Rows from block 7 of a small image classifier, named by matrix and row number. Rows with one number belong to one channel. Each number is 128 + 24 x the weight over its row's rms, rounded and kept within 0 to 255. All counts start at 0. Numbers have three digits each.
After each channel's rows are labels from the 100 images, of 14976, where the channel reaches its highest value: "responds to" is what is common among them. Only what is clearly more common there than usual is listed. The data: dashed paths with two dots that lie on the same path or on different ones.
# convs0: first 3x3 conv (model.blocks.7.convs.0.weight, 144x144x3x3, each kernel summed), inputs 0-71
# convs1: second 3x3 conv (model.blocks.7.convs.1.weight, 144x144x3x3, transposed, each kernel summed), outputs 0-71

convs0.89:141154133118146151115133087121116119118108120140136096119114145091153123115104103097106091120135130109109113152104129097119100122109155108099078131104132120128137123160143109111102125108076125108123214154146125111129
convs1.89:119170143096111114132131116116131117135120090165125135134124119121106141137177155162124129138144126132120142163151168146147132150101148101156170154167113129132147133130153125122110145154111154125134143108146104140137
responds to: dots: different paths

convs0.102:076139120083141144161135158148137135082183122117111134137128117117138161145129123137148174111167123121107099130138088112130132100152106093133084108151154147157130160131180110170138121124166160126132069151097124141087
convs1.102:123102137125132148110140128097134112116142152152133138183135126135143157101119080140174120112126176134125129124129103101127049127141137134124140140094110116141109119128095116124122112088178117140095125135137127150133
responds to: short paths

convs0.140:123092128114111151131139182112149111126101110155106098100175123167083153070160112093107135117163094149128109129110145078077124130150096111113101133122135085191113114116149132125130112139156143118108108134157110133108
convs1.140:128138115104121099136109154110081108107121131138109116126094118144136130143096125100108076130155164118143142145119124114105106118150147142082140140114142126071165126143102171136125144142102130125130110121127132104110
responds to: short paths; dots on the same path

convs0.77:072122124161096153138139122107111107108115188067120144118131142120104119103133129161099112102085096114132098142096119154166153151139121154140153165129160185127138128140130133079142096128101138127110134082123114131122
convs1.77:089131120141165118103151120090127081123107187146102140152111141126140158161124117107151136128145120138176123127086154150149165130154109094095124078146157131125151123138112160134117143121122097112129102122135134138145
responds to: long paths

convs0.5:100140184089150114095125142136132138126148063118161165113112081141109128118101150120115101142143132126119129146116162123134116087159140109132109100121115128122124140139089135148167120097091101137152106136155060108136
convs1.5:108086138147131138124130129129120139140145171099124138120163139147096128123077143144125145113128123134167155112095117128129113122166114129126146146124109125109127129143126158114108132163127131149125104109133109044141
responds to: short paths

convs0.47:107134127126119094117101092107125135128156099121159113094084124098100134109168098138093107151108169105116147161106123127130089100087151143155129144170159168120128114126132113164123118085084142094144128153114113140120
convs1.47:113122098162143118098133111115137153106137155149137149097109126127120136100116127112113118109099134112112112098098102165105176109125138112104130106104137101110140134130127135103129092103169136114131137142139104143153
responds to: dots on the same path; short paths

convs0.7:164095155112132126113125111074144128118160118078146113110143119127122144130162140114152116093129099139122125141102124104117164124096094170116115171149152136126133176117141130169122106118165180130138137078135144115111
convs1.7:105126134173149129130151116128129132149137138075169145118109127135125118138102125081170126134100135119103116141092089116096110126150111174135148122135143106100101131130166100129157120129186126116105123161168118148110
responds to: short paths

convs0.39:133098119129124138164127118150115131129126126149161122123141184117105112147157108114112125077124108124097098117131123116111121115079122100142093123125177113170098120127127129152103115119103159103141128142143123092102
convs1.39:115141138131139116108121142096149138149112131130123109151151126123141130141111121176130124145141156141166116151133111149151178129155144153165124109180116137134105106146095111147089139165099098118158147123140133129149
responds to: short paths; dots on the same path

convs0.110:125134093092113132154128143112115127154169148124096076128119131116103117139122086102079173119127088144160110108094127154167134166115162149133089160147126108128131145124093140090084124116104129145127114107128182093142
convs1.110:145124105106145150132123140102125139138116170105130133086123091087163148145136171130132115147138133135153155154152139114110129133152112131088153131130108127099138131112135114115106104109120127113113143117094106159136
responds to: dots on the same path; short paths

convs0.70:104060120097100118113148135101130096082135116101136100117132124092146154111149138133138149145124112136101135102130134129155166159140135149137087168124126103145127105131124163122109122107138144158138095077148172147108
convs1.70:126088121137115122122089132142113110117151152104113123108112152115142100129081132140114114107143131144133136074089133132136123151161095108078137107168116108127135117148153118123126112129158123145148128109104125147121
responds to: dots on the same path

convs0.46:138133109161052087140100105141104089110158104129145130131128109114136106108128144177102117124088153099164148170156126152142125151192144134145120104160142139144142138139125116109099124084076103127104109118123102126143
convs1.46:129141106151119120111125130114136115108162153193123131110124173150122146129132121118110079136110137122107116126137101070115086087132131139093161112102100102127097124130082144145166154094110130124130096110127137158131
responds to: dots: different paths; short paths

convs0.22:114144074116130092139111140104101151147085128126132128093102120106172113138133125129120080156124160117128150126085126148156147187142143141142145180154079114147118142105140133111095132187126128135105101145109142130099
convs1.22:139113137143115138148127141125126127107132188092134117122099101115152096099029123118169167120114163126124124136128118136124098136161141165150066164125127126135126152123125131147136114096131123140133145121154155124106
responds to: dots on the same path

convs0.42:109113152132140127087133111121150134119113147104101126125139139164164133125111100113122106113132136133125108088150085174134127159118166132130120132150135187142157145118117140138137123117116115133110119115191109141122
convs1.42:138129151121120155117128131116125147133114130116145132144114122131103148122144147102112103110102151110093113155145151138132173139127084099098126100064133127145114129117162074085129110117139107112121134138142111163115
responds to: dots on the same path

convs0.6:183099144111095132137131138129131168130119098142108141167139074139144138108117147111130135103134157112117070122135137113121094140160079141115073129157150137126115133121131111136121110094123172145151096122118198108127
convs1.6:147126159132145144107158133143156133147107141132132144104103109090107065100085115085116120113119130090105117168128115109151103098150111163112156162102089121130126128125125161147158110121139139139133118135131147151153
responds to: short paths

convs0.30:148094128184117095094104082096112127138089140121095134159145101156093114186124143115103155123098137145127130155137125148123127135146179134099130111143108166142140132129109159121062111116166130112122155130113111092103
convs1.30:110123117137103124113115136131124140144126123136097137109118114127131145124056154149133194151156140127128117131140137163144144127154161101154065125155141144146142120133123116127121131086149142117142143127130134101147
responds to: dots on the same path

convs0.93:125160123144115134116140079084133167136140125124134126131107081139117146118147153143103123134130136091115103151089104124118102161136157140140108127169166116116157162142092142097152124107121156106152158108147116086132
convs1.93:113103111121122121117127119122111105116126095213123132142111152137127140127150111097101094146125122142143111132131149130140173122145136121126206129142136120132116136112127078120102116103160105112091175169160126138125
responds to: dots: different paths

convs0.61:107129130155092095114116069116133167115152115127107103103152109158124146106119133146083149091140119112125144134115109138153123083141121107136064152135141114160146126125163154109119115136149156153130098135150099101098
convs1.61:153104122134153123131102157130149107101106139143163167157080148131118143135144096135149120120142141136146134167166111123090111111147135118168123114097133124100136121100122145126132098165138138131163158110136130145138
responds to: short paths

convs0.99:110161131095113109177122118176139145159198109107161108124146094136144129164113149163105179099116179159131152109120102109114095137197095093117104060131087143126143142135144116157126113121135142169138148144159156109136
convs1.99:130161116124120112144083129134115147144130109169123113131102112098117124130130081105138122110147132133165122109147142117117076138144091195090130115077126101112113127127159142114119131121145131134150115120181132107134
responds to: dots: different paths; short paths

convs0.91:105122105113110107164148089151127158168146154118147130135119151149128135124127135126102144132115125157118102108139135123127132148139160139102126099143133117134101156133104128119130167124166141118114141086094190154158
convs1.91:125126114148129126126137125110111127132143106186136122113153152139145113102148133110105166148146140122135145121126140119149143141068124091131185103134125109123139139142139105137088118100163117139143165103133123097140
responds to: dots: different paths

convs0.72:128124132122142123121137136136115135133150100129146127123114128092103120082124070155144114137164166147117093114121127140151113146126112057142151132112129120146187142145115142175124127130135108076135120116179111100150
convs1.72:130130162142128142149138102166118134120145114111161122142175121135082132034101135152140159111114168119136166142124125152139136140142148149162153139155142116143155108161129140147129127137131130147156102123135139053153
responds to: dots on the same path

convs0.134:110141110145117121138110110134134135147136052160132124118146122092105109092096155128111081132118098136135114110132145129122124147130100154143126148144111138124142134096170141109142116119158122110149130128121123104106
convs1.134:142157129095144123140117139121150130156118133188117141094149127111103141144152104130094133146086101126114113119112114122094135113182110097101161108133100104116131131125140106147144137119154119110132100160148133095106
responds to: dots: different paths

convs0.54:085127132130136119134111122145132173146162098115090105139167126151118134088119144117164142113104134120111073149112150136161175142072136154112124109152175170119122115109111094127134120115122111161169123150105119140134
convs1.54:140107158140114140137155123166117114108143126101131113132106129122093140136104144164100104110115154123125132166103151146102124128144125128143136120163155143152132108088163120110110123111159139130100144131110118141139
responds to: dots on the same path; short paths

convs0.125:109109127143072128137078130106090159113122124130111101117141117102124123061102154127107093127125113156190110133115143094149152137174140130092125119161115049140170143154151118130085129077142126115112124147123159133135
convs1.125:129112171125147114144123130130127160138125159145108119086114122098113078162105150109085117151078079139101098125109098097111121148162115125127152114108152137117112113105123179160134121150107174118144111132159121110123
responds to: short paths

convs0.111:146130127080109130127135142125133134163138134128104091138105147144103146140112111127110210162107129124124117076117081122134185128147132147091125182178125093136155133144162146112122097132151132109115132112098184116121
convs1.111:114161128135131140129138133115123108102131141161135136133138137133145123111093118137125108114155126113153136129131126171091094138124136154114196151104143139132131133116133139137133110093123111104129136125127143131128
responds to: short paths; dots on the same path

convs0.31:125121111096127140139130172099116129113105156147151144113130118097127160116146102120158066146125112094112157157132142112128127089111104141123136151118135110150144143117147112129161159118127111139172120075127132085107
convs1.31:123146125135123099125104109130121119119119030119130113124129134131121154148121139141133112143144121153141139147119128158112146128100130154152124117132137124121163127130129145136124135128118115136121115120163139112129
responds to: dots: different paths; medium paths

convs0.129:142098133143130141142152116143123109124153152132088103135136151118095149139117122086160148123106085151086152123129096151159140112163072162151115104115116113163100119127079119064144146091107112126107078105121168106114
convs1.129:094119144116092101124150129128121131123144137126120154141119126102155123115110124142088127134110084147151119134121158122122136100182149156154147099141131150125115107120185107118111126135150155135119117151133140098121
responds to: dots on the same path; short paths

convs0.141:122072113108095144133128117119170126159131122146126127114110143153117129142147123153088087070078121153123120146162129109131096129175123131152100136157097102144150141128124111090145113148126095106107149089190129104102
convs1.141:140119114171112120152098129120125153102113131110132119133157106103138120142084102099102117108128127125118135150104105130113139125099123123148100130123111131127151121151127176113094129132108153137127153088111119133108
responds to: dots on the same path

convs0.26:137131152143086167158163144130127138124084156111113144154085142159124127152141137099158123145134106126133153162189147148122134143150142173140083159104110156108136140137129119114142146105160079160138141117137137153124
convs1.26:131128156111139132089145129143138124139117223132146122118093117115150108135048139123123122123141116107131143125114126132122123119156106113135011114103102123121123130122112122131118124115125141131122151119154120127118
responds to: dots on the same path; medium paths

convs0.123:129115160121099137134169131141153121099143162111124149171116094175119111087150177166114097108119111121153085151114101118130126131125120079086103069112161144103121124121125138121128129120134124103116127120110154109126
convs1.123:118213142113150128112151106111130125133105153171145147127165119128153164109144141144144171114119108144147138188139129122133091144134146163131182173096133141130137112153125134131156125131117142139132143152136118129143
responds to: dots on the same path; short paths

convs0.60:123122107123156132105132142097119106079161158129094084114123096124121120122135146158168133114145110119162124099111146102157164126103110140129085114184162110123145137152139169148140149109148160141135146125125128120104
convs1.60:113107121111166167140111144128130109142084171129121132142131086127132121145145102077145097093141127132083102132138095076115172151141137120081140121114124090138092106153110118137126159143168135147136126157087170142142
responds to: dots on the same path

convs0.37:105150125160096115119139103120124131102124155155158164129101097114145046086099121148133108157144136129208101124116084106157100114175093088140091112163113110137108134099169141108164125124105092133172142142133152138136
convs1.37:123087150129146134153115120127111173117151153113118156145098112098139132108118149130093150090104103097110111111100127122105059099133124121091108172103141131113127130109116166120123150156096141131131107090114109137119
responds to: short paths

convs0.96:118114099085108147118140123156133142105110122129179144151100120059099128161170117122129110128134118113101150152135165087106097133182144125116095113148145119110114116126156131162131143150094151133123109107131139140177
convs1.96:106106134136115119170149142142116130120140123161152152097118118138139138139106119087131114112152123127117111120136132110103129113154125102103081111138150115097108106126136146117115114075141135120155133094125139154144
responds to: dots: different paths; short paths

convs0.138:110134125164120115111150084112154094102142120133108101137115107086087107088107101138121078106141132124103136118119140149103119156200111142147122152159138118192101141118117110107132101171138146117147106159142191145120
convs1.138:105102175113141144124163157122111130127133120150127117072105084127133100126117107092114103132182100123111127123117083141104080129179113127121117156130109114109126105138142132099145180134116115087129098147143124128107
responds to: dots on the same path

convs0.33:162124080143101173159148140123114118129129187126105160100130151146164099147125100144148108108140148132127147128145109144132132138165121109115101112145100093107124137127144127153164141147110128146140142137165129136141
convs1.33:119186127145105124154116116129123139095132099173122126101161119099084100152141113107119131131111095113091123132143133144135155127048133146140123136134124127137123126111116155130152141126104134099136085119180122084130
responds to: dots: different paths